From a checkpoint of a small audio captioner.
Data: 39062 training examples, 24.6 epochs.
Rows from block 2 of the text decoder, named by matrix and row number. Each number is 128 + 32 x the weight over its row's rms, rounded and kept within 0 to 255. All counts start at 0. After the name is the row's rms in percent of the matrix's.
# fc2: MLP down (decoder.blocks.2.mlp.fc2.weight, 128x512), inputs 172-257
fc2.87 097 [ 65  81 116 182 165  97 105 139 162 144 122 151 131 149  99 172 119 125 119  94 131 127 117 120 109 130 109 132 160 150 152 150 117 143 120 152 161  87 111 149 102  72 170 120 173 108 149 159  43 127 141 117 175  81 188 115  96  87  65 122  64  72  95  98 120 194 152 104  75 127 131 144 144 118 142 150 115 108 110 150 141 157  95 107 106 104]
fc2.88 097 [126 161 149 109  76 167  97  80 156 128  95 114 125 105 145  58 127 135 122  91 149 150 185 135 111 130 158  97 141  91  70 144 138 133 138 111 172  91 109 155  98 116 166 164 161 122  90 179 144 195  76 122 187 151 146  93  99 220 150 167 161 140 125 108 164 132 109 105 163 103  86  85 169 151 176  96 118  92 150  99  65 147 129  99 163 143]
fc2.89 104 [130 136 125 159 176 150 132 127 167 127 150 147 154 196 146 178 178  97 137 112  56 139 136 219 175 113 179 156 183  98 134 101 114 116 122 169 101 139 127  68 134  84 166 105 170  51 140 109 123 117 128 132 135 110 122 142 128 120  93  74 191  57 134 121 132 138 138 130 121 170 158 112 141 133  92 131 121 143 130  99 144 108  90 134  83 103]
fc2.90 104 [ 96 140 137 153  98 130 112  78 152  92 131 111  82  61 125 141 130 127 133 168 105 145 111 119  98 156 131 135 141 137 104 134 107 156  83 126 117  93 170  48 151 136 160 130 138 115 129 147 130 120 123  99 126  48 100 108 190 104 163 140  98 112 118 103 123 101 115 145 118 185 137 150 118 123 114  78 121  84 143 113 147 188 171 105 125 126]
fc2.91 104 [151 122 105 134 127 189 120 105  74 142 114 136 129  94  90 147 165 155 114 124  86 142 135  52 168 137 120 138 109  96 135 107 166 140 149 119 157  96 118 144 181 137 145 174 161 125 145 169 122 148 140  98 152 119 104 105 114  46  82  39  79 165 149 165 137  83 118 141 119  81 179  93 123  58 149  97 174 116 129 142 164 109 178  83 148 127]
fc2.92 101 [136  80 174 136 146 143 160 128 105 143 116 176 133 118 103 141 111 106 137 127  92 180 167  95 147 118  97 172  67 135 144  99 100  65  80  95  95 133 157  70 159 153 124 138 141 166 117 127 109 157 178  84 105 187  87 113 112 144 124  79  78 117  92 208 122 129 126 113 153 168 172 141 117  88 116 124  93 167 109 124  62 165 131 118 114  97]
fc2.93 099 [133 132 136 106 117  45 129 100  96 113 109 130 166 109 119 108 139 123 123 162  89 105 135 158 136 127 101 172 127  94 135 144 155 145 130 155 159 144 127 121 196 112 157 110 132 112 102 110 141  83 127 143  57 121  66 142 162 148 127  79 126 207 141 100 151 110 140 156 105 160 196 141 125 128  97 152 136 181 104 129 122 129  90 161 162 105]
fc2.94 101 [156 138  96 156 157  63 133  95 120 178  99 115 133 177 158 136 121  59 142 125 194 130  90 163 112 185 158 141 161 121 161 149 142 147 181 175  95 186 127 123 130 143 132 197 130 118 120 110 168 123 158  90  83  99 119 131 167 164 172 143 150 145 153 205 145 187 129 103 199 121 119 118 102  86 180 155  98 115 135 196 114 126 126 151 156 115]
fc2.95 109 [142 184 134 178  77 182 170 166 124 154  89 124 106 149 162  76 121 189 112 101 145 113 150 172  96 157 207  42 168  85 127 145 175 132 123  84 123  55 124 140 133  50 144 108 115  87 136 145  76 186 114 110  93  89 105 122  68 134 169  96  92 105 139 146  72  98 127 123 132  68 144 175 170 201 169 132  93 148 156  98  90 171 149  57 194 119]
fc2.96 101 [ 92 151 134  99  97 121 172  85 115 207 150  87 144 136  76 154 167 163 147 172 172  91 117 139 181 148 146 154 134  92 156 124  75  64 152 125 148 134 145  88  87  98 121  98 133 172  89 106 120 153 149  83 144 107 160 131 120 124 108 103 120 160 121 167 115 108  74 123 135 119 153 128 139 112  98 140  82 124 117 113 140 130 148 102  67 159]
fc2.97 100 [137 109 157 158 159 170 110 118  96 135 130  95 109 173 153 217 147 103 171 140  98 100 180 173 147 108 144 155  90  99 173 122 172 103 138 144  63 144 133 160 179  44 146 122 154 177 129 119 125 153 123 136 136  89 127  93 167 106  86 163 168 110  96 119 158 116 160  76 138 172 152 172 217 146  78 109 121 183 117 156 164 139 100 139 155 116]
fc2.98 098 [101 149 132 183 102  86 168 113  83 167  79 182 100 153 125 146 122  81 198 188 138 120 118  88 135 121 133 145  60 145 159 123 101 102  94  99 183 155 177 135  86  91 156 130 132 123 170 108  91 107 122 162 166 125 135 141 150 166 164 125 123 113 149 130  83  81 158 135  77 156 233  96  75 168 159 104 179 197 134 143 153 146 155 136 155 138]
fc2.99 103 [130 115  81  92 125 120 133  90 159 148 100 127 170 205 128 158 201 127 174 153 176 142 182 162 105 121 108 149 119 190 113 140 139 103  92  82 161  89  92 104 102  79 113 158 143  89 173 202  92  91 135 118 137 129 138 103  90  72 110 138 109 206 103  79  66 116 129 159  72  75 127  91  99  83 126 117 146 140  69 152 153 129  88 173 127 133]
fc2.100 105 [193 169 159 140 151 206 121 135 156 153  74 144  70 125 112  68  96 168 149 184 145 140 149  88 121  42 194  88 114 105  80  80 115 102 101 177 145 173 159 154 112 123 137  86 125 206 101 182 133 182  86 130 169  73 158 150 124 161  89 155 138 135 106 162 143 134 114 155 174  76 122 134 101  51  70 126 140  83 131 163 114 194 165 104 123 124]
fc2.101 097 [ 94 161 121 155 132 135 136 155 182 147 169  94 126 132 113  84 134 138  49 100 149 143 162 100  87 124  93 159 183 138  79 109 171 126  79 159 153  88 118 104 153 134 195  72 207 140 117 131 158 155 133 197 130 107 141 157  97 174  75 121 136 187  38 133 150 138  99 129 144 129 105 144 177 187 190  84 139 178 113 148 133 137 144 121 133 150]
fc2.102 101 [119 124  96 112 121 129 163  87 167 167 139 131  84 125 118 176 170  63  94 168  99  81 160 132 126 104  99 117 127 103 181 139 146 122 132 143  79  96 100 167 170 125 133 136 107 141  99 137 151 151  81 159 136  78 173 118 162 162 165  83 111 137  97 159  82 131  97  93  96 155 149 117 177  95 173 102 165 163 209 105  99 169 157 120 100 177]
fc2.103 103 [132 153  73  96 144 142 134 131 109 128 159 123  95 165 105 151 113  73 102 109 167 112  78 171  96 138 134 167  57 109  81 210 183  87 144  69  99 159 124 110 132 147 124 133 162 118 175  51 160 154 154 150 169 136 129 150 124 137 181 135 122 146 147 114 169 128 141  68 128 167 170 119 145 121 141  95 138 140  78 109 129 128 114 154 143 105]
fc2.104 103 [139 114 122 103  93 155 118 104 134 105  84 145 146 150 127 128  77  83 139  85 181 132 159 153 148 131 114  99 141 107 199 170  89 135 117 124 128 110 201  67  61 119 171  93 111 147 142  89 158 171 150 199 123 118  60 103 118 125 149  94  79  96  99 153 127 147 165 120 175 157 119 130 100 107  97 189 157 110 183 115 140  80  93  96  87 113]
fc2.105 097 [ 93 141  93 145 126 128 173 159 155 110 154 105 107  84 169 141 116  87  95 109  84  95 169 151 103  92  85 120 139 113  85 109 132  95  83 113 120 119  94 138  95 110 145 122 154 137 128  88 148 175  99 114 161 148 156  86 129 133 153 109  87  86  92 111 177  96 126 135 186 135  78 116 186 164 134 101 162 137 110 176 107 158 173 114 183 190]
fc2.106 101 [166 105 144  93  97  70 129 124 128 120 175 116 103  71  97 138 102 173 127  97 121 101 108 103 190 149 117 154  53 141 111 153 139 115 104 156 129  96 139 179  46 144 133 110 108 108 111 162 146 165 129 131 125 120  78 122 114 145 130  89 138 126 112 108 152 121 136 133 133 157 114 139 181  97 164 124  96 160 139  93 161 171  98 210  94 124]
fc2.107 106 [187  59 106 149  70 101 148 117 127 128 148 109 169 151 153 136 103 103 161  94  88 117 117 141 152 156 120 134 201  63 170 150 125 138 110 173 123 142 166 145 128 175 155 177 142 128 121 140 194 103 192 158 162 198 150 126 175 198 128 127 126 157 120 138 144 104 112  94 151 134 161 152 155 113 161 162 124 140 146  77 168 105  99 126 108  83]
fc2.108 101 [106 145 102 123 100 155  79  88 185 158 167 131 134 130 107 105 142 113  56 208 112 136 101  64 122 106 136 145 150 101 184 176 162 200 112 123 108 125 108 147 128 173 135 147 142 130 138 114 147 149  57 149 112  85 181 103 101  86 105  75 109 136  93 111  56   9 125 110 133 106 168 128 173 117 116 103 193 144 161 111 149 110 126  99  90  82]
fc2.109 108 [ 65 127 135  90 144 144 188 185 125 189 154 160 122 155 181 166 129 145  68  94 150 133 112 121 128 190 137 100 163  89 158  87 101 114 183 132  98  86 124 130  94  92 187 104 163 180 151  98 118 145 154 115 126 163 126 154 199 121 101  99 103 119 157 128 148 139 155 110 135 215  36 142 188 133 160 126 131 105 142 127  90 126 150 157 116 176]
fc2.110 104 [100  66 149 154 112 133 129 125  77  95 138 102  93 129 193 135 152 147 213 147 167 135 186 102 134 162 124  92 123 153 109  82  71 119  72 134  78 148 169 117 135 182 123 146 112 186 119 121 190 125  91 102  79 130 116 128 229 142 181 155 166  79 112 150 114 144  88 106 193 120  99 139 131  88 121  89 145 184 208 107 144 161 119 161 119 150]
fc2.111 099 [ 98 204 138 103  99 162  98 184 127 119  86 183 125 114 112  96 160 173 107 140 132 115 113 112 127 160 184 158  90 154  98 157 141 153 100 108 148 143  68 110  82  94 169 140 156 185 106 174  89 203 169 112 134 131 202 105 138 149  91 141  92 153 174 132 124 142 108 101 194 110 142  72  99 118 127  95 156 127 131 169 146 123 141  70 129  86]
fc2.112 102 [171 104  91 126 113 127 194 141  85 169 128 102 119 133 110 137 150 166 169  92 144 107  99 148  50 177 101 158 177  89  96 145 141 189 170  91 147 189 151 171 151 158  79 134 156  83 145 118 127 115 134 143 119 106  54 157 140 138 173 122  82  89 139  69 133 103 115 172 139 119 159  92 120 159 108 151 124 113  92 172  93 136 138 189 135 126]
fc2.113 101 [ 50  72 148 145 170 121  42 102 152 115 114 136 120 119 101 146  92 166  84  80 174 154 147 107 193  94 114 118 139 142 130 149 186  92 128 130 133  93 121  56 121 113 157 117 123  98 159 109 158 120 120 150 119 100 122  96 110 143  99 110 119 180  65 137  92 114 196 129 119 174 116 176  66 121 136 160 118 172 140 100 104 148 126 145 132 126]
fc2.114 099 [126  45  88 193 122 123 137 130 100  93 173 101 113 176 131 121 169 153 156  96 122  65 105  99 139 126 185 127 175 108 108 130 125 185  91 170 121 168 145 134 108  89 123 167 106 105 149 166  72 129  89  79  75 113 145  88 124 139 150 160 106 161 177  71 152 145 104 100  83 110  80 166  75 153  99 159  73  81 119 129  75 146 145  76 109  83]
fc2.115 102 [107 145 184 140 154 102 158  78 143 171 147  87 100 129 122 126 114 193 117 174 172 105 163 114 110  92 134 102 184 143 102 137 117 181 119 103  92 157 159 140 128  91 131  91 132 142  99  80 184 131 120 145 144 117 143 136 110 173 155 139 107 193 120 108  90 144  95 154 134 102 115 120 155 131 101 131 180 118  69  93  94 151 109 173 120  69]
fc2.116 100 [195 184 135 156 132 102 139 112 157 126 109 133  99 179 179 147 171 112 104  86 167 177 136 164 140 168 104 216 167 125 131 164 177 134 159 134 175 131 102 126 134 109  91 190 107 168 100  93 151 161 181 163 112  65 135  83 145 174 118 193 143 164 150 171 122 185 120 109 126 109 112 172 156 184 204 113 185  95  72 103 116 141 157 127 138 184]
fc2.117 096 [ 72  88 150 136 162 132 160 105 131 104 144 173 173 129 140 173 169  66 100 133  68 139  95 158 135 173 120 140 139 101 220 151 150 123 157 125  69 135 120 102 164 127 151 217 108 114 168 105 100  46 131 141 101 162 163 123 137 166 126 156 111 129 154 172 134 116 127 190 106 115 116  86 126 158 127 167 107 143  90  89 108 127  97 132 102 113]
fc2.118 106 [130 172 207 137 124 143 111  69 179 152  92 167 139 100 100 142 118 100 117 143 141 185 206  77 129 107 124 106 123  98 112 204 108  99  98 187 166 122 162 135 127 146 138 171 125 167  33 123 124 161  51 143 111 147 153 145 149 107 111 108 132 169 107 152 107  98 131 174 127  66 119  71  94 158 142 107  66 122 113 117 157 169 121 138 118 180]
fc2.119 097 [150  95  98 128 168  84 131 118 121 111 167  98 173 135 132 125  74  67 142 142 144 130 159 144 171  52 177 163 149  85 142 124 120 107 153 131 130 216  86 130  35 169 114 122 111 140 146 105 197 131 102 109 116 109 173 131 194 145 130 130 131 132 111 125 169 138 120 128  58 104  66 123 147 112 140 144 144 163 139 108 128  75 162 141 107 109]
fc2.120 097 [184 145  78 101  97 212 155 138  84 173 109 185 104 127 140 130 145  75 119 176 170 136 167  95 111 114 123  82 160 131 139 131 112 129 131  97 127 162 101 101 114 107 130  96  66 156  71 147 128 123 105 135 140  66 102 155 126 136 162 133 136 106 140 122 172  82 162 116 105 106  51 105  75 118 129 149 142 118  86 140 122  82 126  74 122 134]
fc2.121 108 [ 58 117 139  96 154 110 130  96 124 144 162 126 141 111 113 121  87 171 124 111 152 167 114 167 142 145 146 109 172 148  89 106 131 177 147 134 167  87 106 167 152  99 186 164 123 133  95 132  98 129 177 124  73 135 128 151  82  79  95 163  91 145  95 123 143  94 184  83 110 157  82 151  79 110  68 158  88  98 137 106  87 182 152 131 120 127]
fc2.122 099 [171 135 142 136 140  90 115 117  51 168 158  87 134 140 111  87 149 172 149 156  65 126 101 129 125 153 141  88 140  83 171  68 117  86  89 122 137  94 123 154  93 113  66 170 129  88  89 114 115 111 162  64  72  89 151 112  88 151 159  66 102 106  73  87 146 156  47 107 108 107  99 146 111 142 181 141 115 131 161 139 133 123  95 119 198 101]
fc2.123 100 [131 100 211  88 144 104 127 158 156  85 141  91 162 140  89 130 149 149 161 122 152 154  60 181 150 146  82 169 165 156 178  56 210 109  76  60  81 144 125 190  76 134 132 109 162 128 159 159 150 118 191 151 103 105 136  94  60 120 145 151 149 149 105 175 162  91 171 133  77 160 114 112 157 101 120  93 130 103 143 136  49 148  83  94 116 150]
fc2.124 095 [ 88 136 123 137 115 160 149 157  77 118 120 123 174 165 132 120  94 158 106 128 122 157 137 140  64 123  51 106 114 121 152 126 122  98 103  85 112 113 146 130 173 114 151 112 191 107 202  94 125 142 125  87 197 141 175 121  51 161 153 147  96  90   9 103 111 126 168 100 124  94 127 135 113  98 108 115 121 137 145 165  82 179 109 214 116 123]